Rows from block 5 of a small multi-label image tagger, named by matrix and row number. Rows with one number belong to one neuron. Each number is 50 + 12 x the weight over its row's rms, rounded and kept within 0 to 99. All counts start at 0.
Before each neuron's rows are labels from the 100 images, of 14848, where the neuron reaches its highest value: "top examples" is what is common among them. Only what is clearly more common there than usual is listed. The data: rendered made-up planets.
# fc1: MLP up (model.blocks.5.mlp.fc1.weight, 1536x256), inputs 0-255
# fc2: MLP down (model.blocks.5.mlp.fc2.weight, 256x1536, transposed), outputs 0-255

top examples: glowing rim; gibbous; lava world
fc1.126:44 35 46 55 44 52 49 67 33 52 62 55 65 48 48 72 63 68 38 38 50 58 79 64 55 73 44 64 33 36 72 46 56 44 73 50 56 51 32 45 42 61 62 59 49 36 50 60 53 57 59 45 51 59 41 61 45 52 47 56 31 65 29 36 45 40 50 34 42 58 35 64 55 48 58 48 56 58 41 45 35 77 38 56 51 35 44 50 35 56 35 33 50 52 53 65 52 57 34 40 46 49 43 73 66 72 72 42 55 44 50 64 41 43 72 47 43 44 28 45 35 53 46 53 54 42 50 42 52 51 45 64 57 63 42 64 44 38 61 20 34 58 44 33 44 67 38 63 56 56 49 25 45 57 46 57 22 20 45 38 48 52 66 59 56 51 47 39 59 44 75 51 40 40 41 44 46 51 56 41 72 47 54 44 43 40 56 59 70 41 65 31 52 40 41 61 47 59 69 65 67 37 37 41 53 64 60 36 59 55 35 40 51 63 56 52 38 50 56 53 51 54 43 22 66 47 58 59 55 41 76 54 48 39 53 87 41 71 65 65 69 44 30 17 58 46 44 45 60 38 43 61 38 67 36 63
fc2.126:47 56 99 66 63 52 37 55 29 49 49 65 47 43 49 38 52 42 62 29 50 46 50 46 22 27 51 44 46 53 64 54 51 53 46 84 31 59 60 52 46 52 59 67 50 48 39 46 46 53 52 47 35 64 63 45 60 49 64 50 42 57 53 53 46 55 52 42 50 34 50 58 51 50 55 49 68 44 75 50 35 46 49 53 57 58 57 40 55 34 81 62 44 18 33 57 37 48 27 59 66 57 53 25 57 44 50 66 48 60 54 49 71 58 43 54 49 45 79 45 55 49 54 45 44 53 51 73 38 53 48 45 47 37 40 50 71 51 50 48 42 09 45 64 50 59 51 59 53 51 61 48 59 42 50 35 40 50 47 55 47 68 45 49 58 38 64 30 44 37 56 51 58 52 59 45 45 57 65 45 39 53 51 50 46 53 27 49 37 63 38 69 35 50 41 53 64 62 46 36 47 32 20 48 42 36 64 58 40 48 47 81 33 44 60 49 53 46 40 48 67 37 56 37 39 55 61 32 56 79 65 61 42 52 25 42 65 59 45 40 58 85 36 65 68 61 53 56 40 59 60 38 61 55 53 75

top examples: half lit; cloud-covered world; kind: cracked ice world
fc1.9:71 48 66 63 46 59 42 43 58 33 50 54 44 63 40 40 59 33 47 51 48 61 31 37 29 31 54 47 59 33 48 62 34 48 58 51 31 39 50 42 58 26 41 78 52 46 57 52 40 30 53 48 59 60 39 34 42 30 38 32 40 54 40 57 56 50 49 46 46 48 54 32 23 50 71 40 66 59 40 41 42 40 35 63 73 30 50 69 42 52 58 66 34 57 48 35 65 60 46 35 51 55 45 59 68 44 36 48 37 49 40 65 67 41 46 51 49 82 36 40 39 60 50 72 53 49 57 61 48 56 47 67 45 59 53 60 50 72 59 40 57 48 58 44 48 57 51 39 39 23 33 54 49 53 58 52 56 70 60 73 36 71 50 53 47 61 24 48 52 39 40 53 61 48 50 39 45 54 48 34 43 45 54 56 53 50 66 57 46 49 60 41 45 48 61 69 45 60 40 37 56 72 59 47 58 35 44 86 49 71 54 40 42 54 62 18 55 69 52 56 49 50 16 49 49 28 49 52 46 39 46 65 62 42 73 55 67 55 53 50 63 77 72 43 36 66 29 58 60 57 47 39 27 58 56 43
fc2.9:29 58 69 49 50 49 61 71 45 53 64 51 52 55 58 51 57 46 54 51 48 50 56 59 54 62 51 78 45 44 46 32 52 43 57 59 73 39 55 45 49 56 65 23 47 51 53 39 94 62 62 46 59 65 41 44 65 45 26 68 47 49 39 50 51 63 54 47 47 48 50 52 35 45 49 39 24 46 38 54 33 47 46 59 54 36 57 60 46 48 04 61 51 59 51 46 32 76 26 41 57 57 47 40 50 69 54 38 62 41 52 61 41 42 84 56 50 34 52 54 47 41 44 36 56 60 27 43 56 49 36 36 49 57 50 52 53 31 56 51 57 73 42 49 48 77 71 66 50 59 50 33 55 58 29 54 46 42 43 49 47 63 60 47 44 54 47 54 60 48 65 50 23 47 53 38 71 52 44 38 65 56 46 53 48 40 66 61 58 43 40 23 55 49 39 44 41 36 41 25 27 83 38 39 38 67 66 49 50 47 47 68 47 59 53 63 40 57 56 53 46 55 35 51 54 54 60 51 57 61 61 50 45 55 42 56 41 46 67 47 35 58 42 53 30 56 61 50 44 36 51 42 68 66 04 60

top examples: glowing rim; rings; crescent; ocean world
fc1.481:33 34 42 35 41 44 57 30 28 51 56 55 42 49 69 59 44 51 66 50 52 52 70 38 57 49 57 67 58 40 31 44 48 24 34 49 68 36 34 58 50 57 50 38 49 36 63 33 58 49 48 51 32 58 70 58 49 65 33 40 50 57 61 53 48 20 48 52 24 59 50 56 41 41 49 34 49 47 49 49 47 58 54 44 75 47 56 50 48 76 55 49 65 58 51 59 49 59 54 40 55 35 49 68 60 53 48 38 39 49 50 64 50 59 63 55 58 30 51 26 59 44 46 47 48 48 34 63 58 71 40 74 56 58 75 40 60 45 61 46 45 66 57 38 49 64 27 68 47 33 39 43 42 53 39 48 35 16 58 50 39 40 34 35 55 58 63 43 44 43 64 47 55 63 64 36 51 58 61 50 47 11 46 39 46 38 65 42 46 38 46 67 66 63 28 57 47 42 60 52 41 45 47 58 65 57 52 28 51 34 49 25 73 61 45 63 39 56 42 50 46 54 66 40 59 52 33 63 56 59 53 61 60 37 44 64 44 74 51 58 51 36 62 46 19 51 52 23 33 59 41 56 47 56 40 90
fc2.481:38 53 52 47 62 48 32 43 40 47 31 46 52 48 59 64 53 73 45 41 65 56 50 58 37 54 59 43 39 47 66 66 56 51 55 56 32 52 43 49 44 54 47 83 54 50 70 48 60 42 47 70 52 86 48 51 69 45 51 40 43 33 45 63 57 52 51 73 48 50 51 42 61 53 49 42 83 63 58 52 43 37 65 39 48 49 43 55 44 30 57 57 40 46 43 57 44 37 64 41 38 54 49 52 43 38 51 68 40 83 40 41 66 60 37 59 40 59 46 65 54 27 56 51 54 66 51 73 54 48 48 63 39 54 54 52 53 52 55 53 54 15 44 42 61 66 47 60 43 52 48 59 45 58 58 46 34 57 52 60 53 67 59 58 57 39 40 51 44 57 41 56 44 49 52 52 40 42 42 64 65 37 52 58 66 49 54 56 64 64 47 79 47 53 49 56 18 78 38 60 59 28 46 42 13 38 51 55 56 57 59 68 50 46 36 45 46 43 37 63 53 30 42 53 39 40 54 38 42 99 34 48 53 44 49 45 55 35 38 41 59 52 49 52 45 50 65 77 67 60 40 85 55 43 40 55

top examples: glowing rim; lava world; half lit
fc1.117:47 51 44 54 36 42 43 66 33 42 60 58 70 44 33 65 58 63 44 33 63 28 57 47 53 49 56 43 47 45 26 62 76 35 41 54 76 43 56 42 69 49 70 53 55 26 59 50 35 44 55 60 62 35 43 57 47 63 40 28 51 37 42 45 53 54 44 54 28 55 51 50 43 63 58 29 54 56 54 67 50 46 68 20 50 55 51 53 34 64 59 42 56 33 44 55 41 69 21 56 38 55 43 58 59 58 52 49 55 68 69 49 11 45 68 34 59 32 55 56 36 44 65 61 21 35 58 49 59 64 55 48 43 69 42 44 51 45 51 10 50 39 57 34 42 72 38 56 31 40 40 36 57 31 38 53 50 67 72 56 54 46 47 47 60 52 39 41 35 47 70 58 72 44 32 43 43 65 45 56 56 46 43 33 49 78 61 49 52 65 43 46 59 56 49 62 53 49 69 53 53 54 60 41 53 60 66 46 49 60 42 41 59 54 74 48 47 62 58 33 49 45 47 53 69 58 62 57 58 58 69 47 46 48 44 72 45 68 54 55 56 47 47 34 44 55 52 43 64 55 43 49 38 81 48 73
fc2.117:81 54 80 39 67 37 60 39 57 43 37 51 47 42 50 41 54 56 45 39 46 49 61 52 45 39 42 60 46 66 68 64 23 48 81 50 42 54 50 50 40 51 57 58 56 69 41 54 61 41 66 33 37 54 42 52 46 33 81 54 42 73 71 45 61 35 36 35 54 40 42 53 60 38 54 59 46 47 51 45 52 65 43 55 34 46 57 42 66 49 52 61 43 61 67 44 61 32 44 61 65 44 40 30 55 66 52 54 40 52 49 39 58 49 58 43 57 60 56 38 54 60 46 45 46 61 55 47 42 45 34 55 44 42 46 55 56 54 54 46 49 28 40 67 52 81 44 55 79 52 75 59 49 34 63 47 59 30 19 53 48 60 52 52 32 44 72 38 52 63 58 55 49 67 52 59 44 45 63 71 49 53 72 64 48 51 55 39 36 34 36 54 32 49 47 34 83 82 52 57 31 72 35 47 16 53 40 54 45 52 47 70 45 54 39 59 43 40 52 49 66 46 51 49 36 47 54 44 58 66 62 65 49 64 37 65 58 58 38 44 69 52 34 45 69 48 54 46 47 70 50 47 68 54 83 56

top examples: half lit; glowing rim; desert world; kind: cloud-covered world
fc1.192:63 51 39 55 49 51 50 48 38 55 52 58 54 53 63 57 54 68 45 51 75 48 54 46 42 56 47 51 52 30 18 61 53 37 63 53 47 54 36 28 35 52 55 50 45 51 57 22 25 48 72 47 50 54 21 45 30 42 45 56 47 68 55 72 35 42 40 37 35 46 32 44 41 74 70 57 70 50 26 28 43 67 62 49 48 50 45 52 47 49 48 41 24 49 49 49 60 65 33 38 65 39 51 45 64 60 39 48 58 54 39 43 64 37 47 30 76 39 61 49 69 26 47 65 39 58 45 69 54 51 44 48 59 42 49 52 26 55 59 42 54 43 50 47 40 48 41 40 47 34 44 61 58 45 38 49 52 56 43 51 54 71 68 63 43 71 35 45 59 38 68 15 48 61 12 41 60 46 34 46 59 85 54 30 38 65 64 45 62 46 46 55 42 47 44 47 31 42 46 54 42 57 59 46 49 57 37 53 57 64 51 39 54 46 62 43 51 49 42 62 52 37 43 54 63 30 49 53 20 73 65 34 59 50 63 56 57 48 52 56 63 72 59 26 46 60 56 47 36 47 58 36 34 42 33 46
fc2.192:40 45 52 37 73 54 52 77 59 48 46 54 46 31 46 28 42 52 55 61 40 61 40 66 62 48 46 43 33 49 98 43 42 57 47 50 49 48 57 54 67 51 61 48 44 60 57 58 40 51 40 32 62 58 36 50 51 70 28 50 38 47 54 48 60 41 40 43 51 52 53 46 73 47 36 32 58 45 48 56 49 40 46 56 66 37 49 52 44 40 69 73 42 56 67 39 36 30 51 47 47 37 60 51 31 48 60 39 51 49 38 51 45 55 85 70 52 49 50 47 45 55 49 36 58 37 46 57 13 55 42 49 42 62 07 51 49 50 60 39 56 43 48 54 58 67 54 43 52 39 42 55 64 65 26 53 45 56 56 46 65 61 43 54 63 34 40 67 47 37 41 69 49 54 57 70 61 40 72 42 51 48 38 65 42 38 53 53 54 32 48 43 52 35 39 34 74 58 31 21 59 27 36 39 42 67 31 57 38 55 53 80 38 51 61 56 63 39 68 60 35 56 42 51 46 54 47 68 57 62 69 54 41 69 49 57 47 37 66 38 41 38 32 37 49 51 58 61 44 29 47 57 54 70 52 42

top examples: half lit; ocean world; polar caps
fc1.54:76 49 48 48 45 31 51 63 53 67 45 45 50 72 71 73 41 77 55 51 40 53 56 57 49 68 55 26 43 51 35 58 36 33 48 52 78 13 33 62 56 64 64 62 49 76 61 45 58 44 39 52 51 49 41 56 52 39 47 56 36 65 38 60 73 78 46 50 59 56 41 60 49 58 55 68 43 43 51 44 62 63 49 60 68 45 54 42 65 45 51 64 42 67 47 54 68 38 38 49 49 45 62 20 57 50 54 36 49 59 61 54 59 39 46 59 44 69 39 69 46 44 66 38 47 59 52 49 48 40 42 44 54 45 49 50 53 49 57 51 41 56 35 46 35 64 33 34 52 49 66 60 43 52 43 63 45 29 45 46 49 55 42 31 58 63 50 29 56 45 74 40 41 49 46 47 47 64 65 47 63 62 69 55 49 53 68 49 32 42 54 29 49 58 44 46 36 73 41 51 59 35 45 74 48 30 31 41 70 50 31 46 39 42 60 05 36 59 56 48 50 48 53 55 37 40 28 36 44 24 44 43 54 55 40 69 60 48 45 53 50 73 48 30 41 67 66 67 67 46 55 67 60 42 47 43
fc2.54:51 46 69 51 51 37 58 72 55 53 32 37 51 55 56 49 46 48 38 73 46 51 41 38 57 69 52 53 59 40 57 44 48 64 52 47 41 59 51 39 38 31 52 25 39 48 56 49 50 62 36 45 47 34 54 31 26 60 37 47 50 56 36 44 36 55 31 60 48 55 48 54 37 31 44 38 43 55 34 55 36 54 51 49 42 38 42 47 59 53 00 54 66 53 59 48 47 67 51 45 41 62 46 59 38 60 71 76 87 59 55 42 18 37 55 48 62 34 58 63 61 53 50 43 56 44 41 37 50 57 45 42 47 57 56 62 39 54 55 46 51 78 49 44 52 57 65 59 48 39 43 59 48 64 47 55 46 46 38 50 36 55 55 39 40 27 59 50 51 62 46 47 34 46 29 45 56 47 21 54 55 63 46 35 70 64 99 53 51 49 42 52 58 62 35 54 45 15 38 58 41 83 55 48 46 73 67 32 52 38 44 57 57 56 48 39 45 42 45 49 48 50 47 67 52 48 59 26 56 37 57 42 42 58 48 54 42 56 64 43 40 38 49 60 46 36 42 54 44 38 54 48 39 46 19 65

top examples: half lit; polar caps; rings; desert world
fc1.343:61 54 72 49 46 49 39 64 41 47 37 44 31 58 63 30 37 61 62 45 20 44 27 53 54 40 76 51 41 42 46 54 33 45 61 69 39 34 59 50 46 36 47 53 49 28 37 27 42 30 63 61 46 58 43 27 37 49 40 49 54 57 48 39 45 48 41 44 36 54 49 49 56 44 71 54 36 53 49 38 60 61 45 68 53 37 43 32 22 36 54 44 49 40 62 55 50 64 48 53 41 47 57 60 71 55 27 39 41 43 51 28 49 65 47 37 48 53 62 54 49 68 43 58 75 70 14 46 55 54 38 53 59 28 67 59 58 47 62 43 59 54 60 39 32 54 59 44 44 39 45 49 45 61 59 55 60 53 55 54 47 44 37 51 57 63 46 58 52 52 52 43 55 48 54 52 44 70 37 40 52 51 66 69 48 52 68 79 55 53 62 60 43 54 62 49 52 97 42 71 55 63 37 60 40 44 54 55 52 51 62 51 67 54 69 28 47 49 60 76 32 49 35 51 48 40 33 40 41 28 39 42 56 54 37 45 63 52 55 48 44 81 53 56 53 75 35 82 37 47 65 47 32 60 39 40
fc2.343:31 32 61 60 49 60 58 66 56 55 72 56 55 61 55 45 51 38 50 56 63 47 64 51 48 68 48 67 45 48 62 34 55 37 51 42 55 64 42 52 27 36 65 40 47 59 56 66 62 58 35 65 51 64 52 57 67 52 32 51 48 47 36 50 36 52 24 46 64 61 52 37 49 47 43 28 39 46 51 45 12 52 63 49 43 46 45 66 59 48 18 72 44 59 38 57 46 55 46 45 47 36 54 44 53 47 51 70 63 61 37 43 32 57 44 52 44 44 39 62 54 37 47 40 65 58 53 56 36 54 45 44 55 70 46 59 59 39 61 56 57 47 41 51 59 57 57 59 59 56 36 45 49 77 52 40 45 38 46 60 40 60 53 63 54 62 44 70 58 50 56 48 39 22 53 46 45 32 73 53 50 51 50 68 53 28 00 47 43 53 49 72 66 50 36 58 49 22 43 39 52 65 50 32 39 48 58 61 52 39 35 81 36 33 70 35 50 53 41 54 61 65 49 65 56 56 57 48 27 40 56 55 37 64 38 45 51 37 54 64 42 33 23 54 50 54 52 19 42 51 55 43 39 58 28 53

top examples: banded gas giant
fc1.187:58 44 42 51 49 69 38 53 49 64 54 33 54 57 45 65 59 57 52 35 56 66 78 52 60 41 26 53 34 65 32 51 51 55 51 51 33 40 64 38 71 60 53 64 59 24 55 46 29 53 46 50 40 56 52 45 32 38 57 63 79 91 58 34 35 43 47 43 62 49 39 67 46 38 44 60 62 54 45 43 41 33 59 33 52 42 27 42 41 55 29 59 53 45 55 57 55 53 49 47 50 57 60 73 42 56 55 68 68 65 60 34 36 45 59 68 37 50 35 59 41 59 45 51 64 56 75 65 49 53 32 38 45 59 48 90 43 48 63 58 37 32 46 36 43 70 56 43 46 34 38 51 76 45 45 63 55 65 28 49 44 63 47 70 60 47 63 41 46 59 38 50 16 46 36 44 59 57 47 33 60 48 50 47 37 46 59 35 61 44 48 53 57 57 53 40 66 34 54 48 44 35 46 36 37 51 49 62 58 46 48 19 36 52 34 61 36 67 53 61 63 28 62 39 53 50 63 38 66 29 59 64 50 42 56 66 35 63 60 44 59 44 46 49 27 51 64 45 50 42 58 52 59 72 50 47
fc2.187:60 52 81 44 65 70 65 21 36 72 43 64 55 39 48 82 55 44 36 41 49 51 33 40 29 55 53 31 31 35 75 47 28 51 49 64 54 69 38 57 48 46 69 41 46 41 52 60 31 64 48 38 50 48 36 30 27 53 42 55 26 40 54 45 58 60 65 38 55 49 61 49 48 78 47 24 42 48 51 53 75 51 47 49 67 53 72 44 68 47 71 18 59 64 47 72 38 52 59 37 62 53 48 34 56 49 64 66 39 52 55 47 46 41 40 47 40 46 59 43 52 38 39 47 46 70 25 45 56 55 52 43 43 55 26 39 31 53 49 56 37 47 51 50 57 61 38 69 55 56 49 52 51 39 36 49 34 48 41 47 60 47 53 36 53 56 63 45 48 53 55 56 47 35 67 48 22 75 50 49 52 37 76 71 46 54 58 43 41 50 52 73 26 36 41 42 55 73 56 36 53 34 41 55 58 49 48 60 58 46 36 65 50 47 75 40 39 42 54 47 47 49 75 54 64 61 56 55 30 62 54 46 42 61 32 49 38 61 45 44 48 58 25 54 61 43 53 50 50 44 60 51 38 44 54 69

top examples: half lit; rings; moons: zero; ocean world
fc1.219:70 38 53 44 39 54 48 45 56 42 40 52 51 54 59 62 39 73 55 46 42 38 21 52 43 48 43 26 62 52 53 51 35 47 49 54 55 24 41 39 59 31 76 50 58 62 55 43 54 18 60 65 36 46 37 54 46 41 35 53 51 54 45 51 71 71 25 43 46 53 55 66 35 48 57 63 27 56 37 52 61 38 41 50 51 00 53 56 52 48 67 59 41 53 30 65 70 53 55 52 49 44 71 49 47 57 45 31 42 42 53 58 65 52 63 47 32 71 38 53 49 46 69 44 74 52 22 48 50 54 60 55 61 56 60 54 39 37 64 38 55 57 52 41 26 51 51 40 49 68 52 49 55 52 37 54 50 45 52 42 41 61 50 25 54 60 48 51 69 37 69 46 57 42 33 43 50 77 52 44 58 47 60 51 59 48 70 56 50 39 57 43 37 44 39 39 40 56 57 48 64 50 51 67 59 32 39 57 61 44 45 28 53 52 57 21 32 71 54 61 62 40 42 40 48 30 25 27 45 37 51 57 55 52 26 55 51 64 52 66 50 64 73 27 36 39 56 65 43 35 44 62 56 63 55 43
fc2.219:52 52 58 83 31 47 63 65 46 47 38 46 47 54 55 43 61 43 37 74 54 41 51 39 62 69 47 50 64 57 58 34 46 44 51 31 52 69 41 44 43 54 53 50 36 50 53 55 68 51 37 64 32 13 41 45 44 34 57 47 31 59 43 60 68 44 39 45 53 68 49 55 42 41 58 34 32 51 37 46 46 67 50 50 56 56 54 31 59 55 11 64 47 67 60 65 62 61 52 59 22 61 56 36 39 58 47 76 72 66 51 45 35 56 52 33 53 53 61 63 53 54 54 55 32 65 49 56 60 42 30 24 60 48 44 44 37 53 48 49 53 66 38 55 51 59 62 55 58 54 56 51 53 66 53 52 36 34 46 56 42 58 54 52 40 36 61 31 52 58 50 53 26 44 52 55 80 48 31 54 55 64 46 40 66 49 83 59 40 43 47 61 58 68 63 54 32 43 52 54 51 57 61 75 39 56 66 51 55 29 48 72 42 49 46 22 29 35 42 40 53 48 51 49 34 59 46 40 49 22 42 58 48 46 58 58 30 57 68 58 45 41 32 52 42 41 44 42 48 38 54 36 52 52 08 57

top examples: banded gas giant; half lit
fc1.244:61 68 58 38 53 40 33 55 38 48 52 60 50 33 38 40 41 63 47 33 40 59 71 42 56 53 36 53 36 46 58 39 46 51 73 55 22 61 66 56 44 34 57 45 56 51 49 57 31 32 50 51 58 37 53 32 58 50 51 70 46 45 41 64 59 64 59 57 54 11 82 37 36 43 47 48 46 44 53 32 60 51 61 56 82 25 33 52 60 38 46 24 48 39 43 39 43 48 51 44 60 53 43 53 65 53 49 47 79 35 42 47 49 61 56 33 51 59 55 44 55 61 41 40 47 49 44 56 64 32 58 54 54 50 72 48 53 73 69 54 52 52 60 54 37 51 44 53 58 35 54 30 61 56 74 48 38 20 56 58 50 61 72 33 58 58 39 40 57 52 31 41 37 47 59 67 56 69 75 44 69 61 57 50 24 71 53 55 30 58 49 38 53 52 44 34 64 63 45 63 49 65 43 48 74 63 27 55 67 28 28 40 45 82 43 59 56 68 44 71 56 55 34 55 41 40 45 43 45 47 50 55 45 48 67 69 57 61 48 45 44 48 53 43 50 47 47 54 48 44 36 43 29 51 45 41
fc2.244:54 49 11 44 42 55 43 50 46 49 52 52 44 77 43 35 42 51 45 34 34 53 47 59 65 45 60 61 62 41 41 68 48 44 30 37 36 46 54 50 49 53 51 43 50 40 67 39 56 55 53 68 38 52 46 59 63 36 65 60 53 48 38 54 54 57 66 58 55 46 42 52 55 38 49 58 45 37 49 73 40 55 58 57 49 57 47 54 59 41 18 50 49 55 51 34 55 47 79 36 46 63 23 41 46 33 45 14 39 55 54 50 44 66 52 80 48 60 46 53 70 41 56 50 54 47 56 58 47 39 50 46 39 47 60 46 42 15 34 50 42 41 52 48 58 49 56 59 49 63 40 39 60 52 47 51 67 57 45 62 31 49 50 60 57 57 52 43 43 54 62 50 51 56 76 31 25 34 48 43 35 53 34 50 63 44 00 56 53 65 55 46 55 46 72 45 62 36 43 62 74 58 35 53 45 47 46 48 52 68 39 58 77 35 44 51 52 50 59 28 40 58 24 58 64 55 51 74 68 46 55 48 48 65 47 43 44 48 45 49 54 40 32 50 54 60 47 69 51 61 42 68 46 26 45 31

top examples: banded gas giant; glowing rim; polar caps; half lit
fc1.718:37 34 28 38 19 57 36 46 52 41 47 58 37 71 55 53 47 69 72 48 33 51 77 37 54 68 47 47 51 56 40 50 50 69 35 53 53 39 45 44 46 50 53 57 43 52 51 28 55 41 51 54 37 24 51 35 46 56 49 72 23 37 45 59 72 50 46 77 50 49 50 29 43 49 58 53 63 43 59 39 36 56 59 57 60 46 50 38 63 32 62 55 35 49 56 30 56 59 22 36 47 43 73 39 66 60 51 24 55 50 59 62 70 58 53 40 49 53 52 35 33 56 57 53 52 55 50 41 50 55 26 30 41 43 62 49 53 44 47 36 52 44 51 51 47 56 42 60 62 31 50 47 59 57 50 50 30 24 52 33 37 54 46 37 52 37 28 51 60 55 68 32 54 48 75 68 53 57 65 48 53 66 59 63 41 59 46 36 36 43 46 55 54 35 48 56 44 65 50 44 40 58 41 47 79 71 46 63 49 62 58 58 66 64 25 56 44 84 74 41 40 56 26 55 53 47 49 53 57 28 49 40 52 59 57 68 57 47 50 51 29 51 72 29 48 50 54 72 61 58 64 63 58 65 33 61
fc2.718:37 64 43 44 41 45 59 54 33 60 53 59 61 66 59 50 42 48 39 56 44 52 28 45 56 38 57 64 79 36 55 32 59 48 53 61 43 58 55 57 52 28 31 40 51 50 50 22 37 57 42 54 53 79 62 54 21 48 54 89 46 42 46 55 46 35 50 35 36 56 45 42 46 53 35 29 46 50 31 28 41 55 54 48 70 53 60 71 54 36 45 33 64 34 43 43 41 44 74 36 43 48 34 56 45 43 53 46 68 36 54 55 22 52 48 51 56 46 58 49 49 37 48 49 51 23 39 37 61 67 47 32 61 52 45 42 56 49 54 33 64 64 39 39 60 64 46 64 36 56 46 57 56 53 62 45 35 66 51 38 66 60 41 48 27 64 44 51 36 51 53 59 43 31 38 56 42 55 30 46 41 50 45 45 40 61 72 67 67 55 52 07 69 46 69 37 39 36 48 75 45 56 55 54 52 47 61 47 52 30 45 68 73 62 54 53 53 37 60 36 24 51 38 45 57 35 42 44 51 53 66 33 52 51 52 58 65 59 60 56 48 64 55 52 39 61 50 72 58 50 42 59 76 33 36 62

top examples: half lit; moons: zero; lava world; kind: banded gas giant
fc1.22:42 34 52 45 39 50 66 58 41 54 41 64 50 64 61 54 44 63 55 47 46 45 53 41 49 46 48 37 68 46 35 53 46 46 52 59 59 37 45 50 34 18 64 51 41 72 37 33 66 20 40 36 48 57 52 51 22 59 66 49 38 61 41 60 53 72 46 51 82 60 39 46 56 60 77 75 56 56 38 37 24 61 57 69 61 21 67 38 74 29 49 63 39 45 46 62 74 58 43 41 54 35 52 26 38 55 54 30 50 53 47 44 75 47 41 51 47 70 51 63 48 47 51 49 36 41 61 34 55 48 48 66 52 34 62 53 60 40 41 66 44 56 35 47 55 76 43 36 54 48 53 54 32 57 32 59 45 48 39 45 43 69 40 53 59 58 38 42 52 46 58 34 39 46 45 40 42 50 54 47 64 57 63 50 35 51 63 55 39 52 70 47 47 50 35 68 32 59 39 42 42 52 65 48 61 34 57 42 71 35 32 55 49 63 75 42 27 51 59 47 50 41 47 43 49 39 47 54 31 41 61 34 72 64 52 81 66 67 44 46 54 46 52 28 30 49 46 64 51 52 50 71 74 53 44 51
fc2.22:38 62 80 60 47 54 42 69 48 58 53 47 43 41 60 48 73 31 42 66 49 52 46 41 42 55 45 60 48 42 53 25 60 43 54 55 49 46 49 57 54 64 50 32 36 26 47 52 34 62 50 50 66 58 46 45 44 52 36 73 62 54 28 42 54 43 51 43 45 55 53 64 40 47 48 30 37 43 49 56 54 44 38 62 59 54 62 50 51 56 30 56 45 62 59 20 48 51 53 43 44 65 54 45 48 73 56 46 46 22 36 57 16 35 68 28 46 44 48 60 48 41 56 44 51 41 38 26 64 55 30 15 37 53 55 58 64 55 65 50 56 81 49 55 59 67 58 47 54 58 33 62 63 55 52 51 32 51 45 54 60 61 63 37 56 32 33 54 66 59 41 39 36 38 22 59 61 47 44 41 56 55 46 59 45 51 99 56 51 33 50 45 49 43 53 50 57 40 45 56 49 39 47 59 44 60 50 40 47 48 59 67 79 43 32 37 46 52 56 46 41 54 17 53 52 41 50 52 67 53 57 45 41 46 53 53 55 43 47 70 36 54 55 47 27 45 59 57 42 39 50 61 65 44 31 87

top examples: glowing rim; desert world
fc1.87:43 55 30 41 40 51 61 35 48 61 43 66 64 35 58 46 49 58 42 39 66 57 62 32 51 69 35 68 43 46 00 63 61 36 53 41 58 64 45 54 67 73 41 55 49 45 52 53 47 50 64 48 38 55 44 46 61 46 30 42 46 50 33 54 32 26 50 35 40 82 53 46 50 50 54 56 57 46 29 49 29 80 71 50 64 42 58 49 53 51 54 45 50 59 50 44 54 48 51 71 53 38 55 55 48 64 54 35 59 65 63 46 29 67 58 49 55 52 46 58 36 45 52 32 30 49 54 38 49 51 40 73 31 61 45 41 51 53 47 27 55 49 61 25 40 64 58 60 58 37 33 63 40 59 42 28 38 55 35 62 59 51 25 44 65 29 39 55 48 29 46 48 50 54 47 19 53 29 53 56 63 55 42 42 42 71 66 62 49 49 45 61 54 50 41 74 52 42 64 62 63 32 47 22 50 39 49 52 50 50 62 34 54 51 46 53 54 68 67 63 75 44 68 39 41 47 47 58 52 56 52 23 60 42 57 64 52 67 28 49 42 60 37 59 54 40 51 40 43 51 41 53 59 47 75 46
fc2.87:46 56 70 57 43 55 43 39 39 50 61 52 40 41 53 49 48 43 46 28 42 54 20 59 38 51 70 36 47 49 87 51 47 46 57 62 44 41 51 45 16 64 47 76 50 52 58 65 40 44 52 43 66 86 50 52 56 33 60 39 46 50 50 52 78 58 39 72 63 42 51 51 49 58 49 43 63 63 77 55 75 28 40 55 35 53 43 52 51 40 51 65 35 51 43 44 35 34 58 46 46 62 55 51 25 47 56 75 47 47 37 34 88 43 52 24 37 56 57 57 68 39 46 59 54 60 61 54 43 51 34 56 33 58 43 55 52 58 69 62 51 38 48 58 49 47 36 52 48 48 58 54 47 58 38 52 42 58 45 57 53 53 75 51 53 48 48 45 47 70 42 40 42 53 42 70 21 46 44 57 46 58 54 75 52 61 24 63 51 55 62 58 32 55 54 46 39 73 39 53 71 50 50 39 24 59 60 47 60 48 54 67 54 65 58 59 49 61 44 51 54 33 46 61 45 50 59 42 69 89 56 57 42 50 45 19 54 35 58 43 65 50 28 42 46 60 51 69 54 64 46 65 54 54 45 43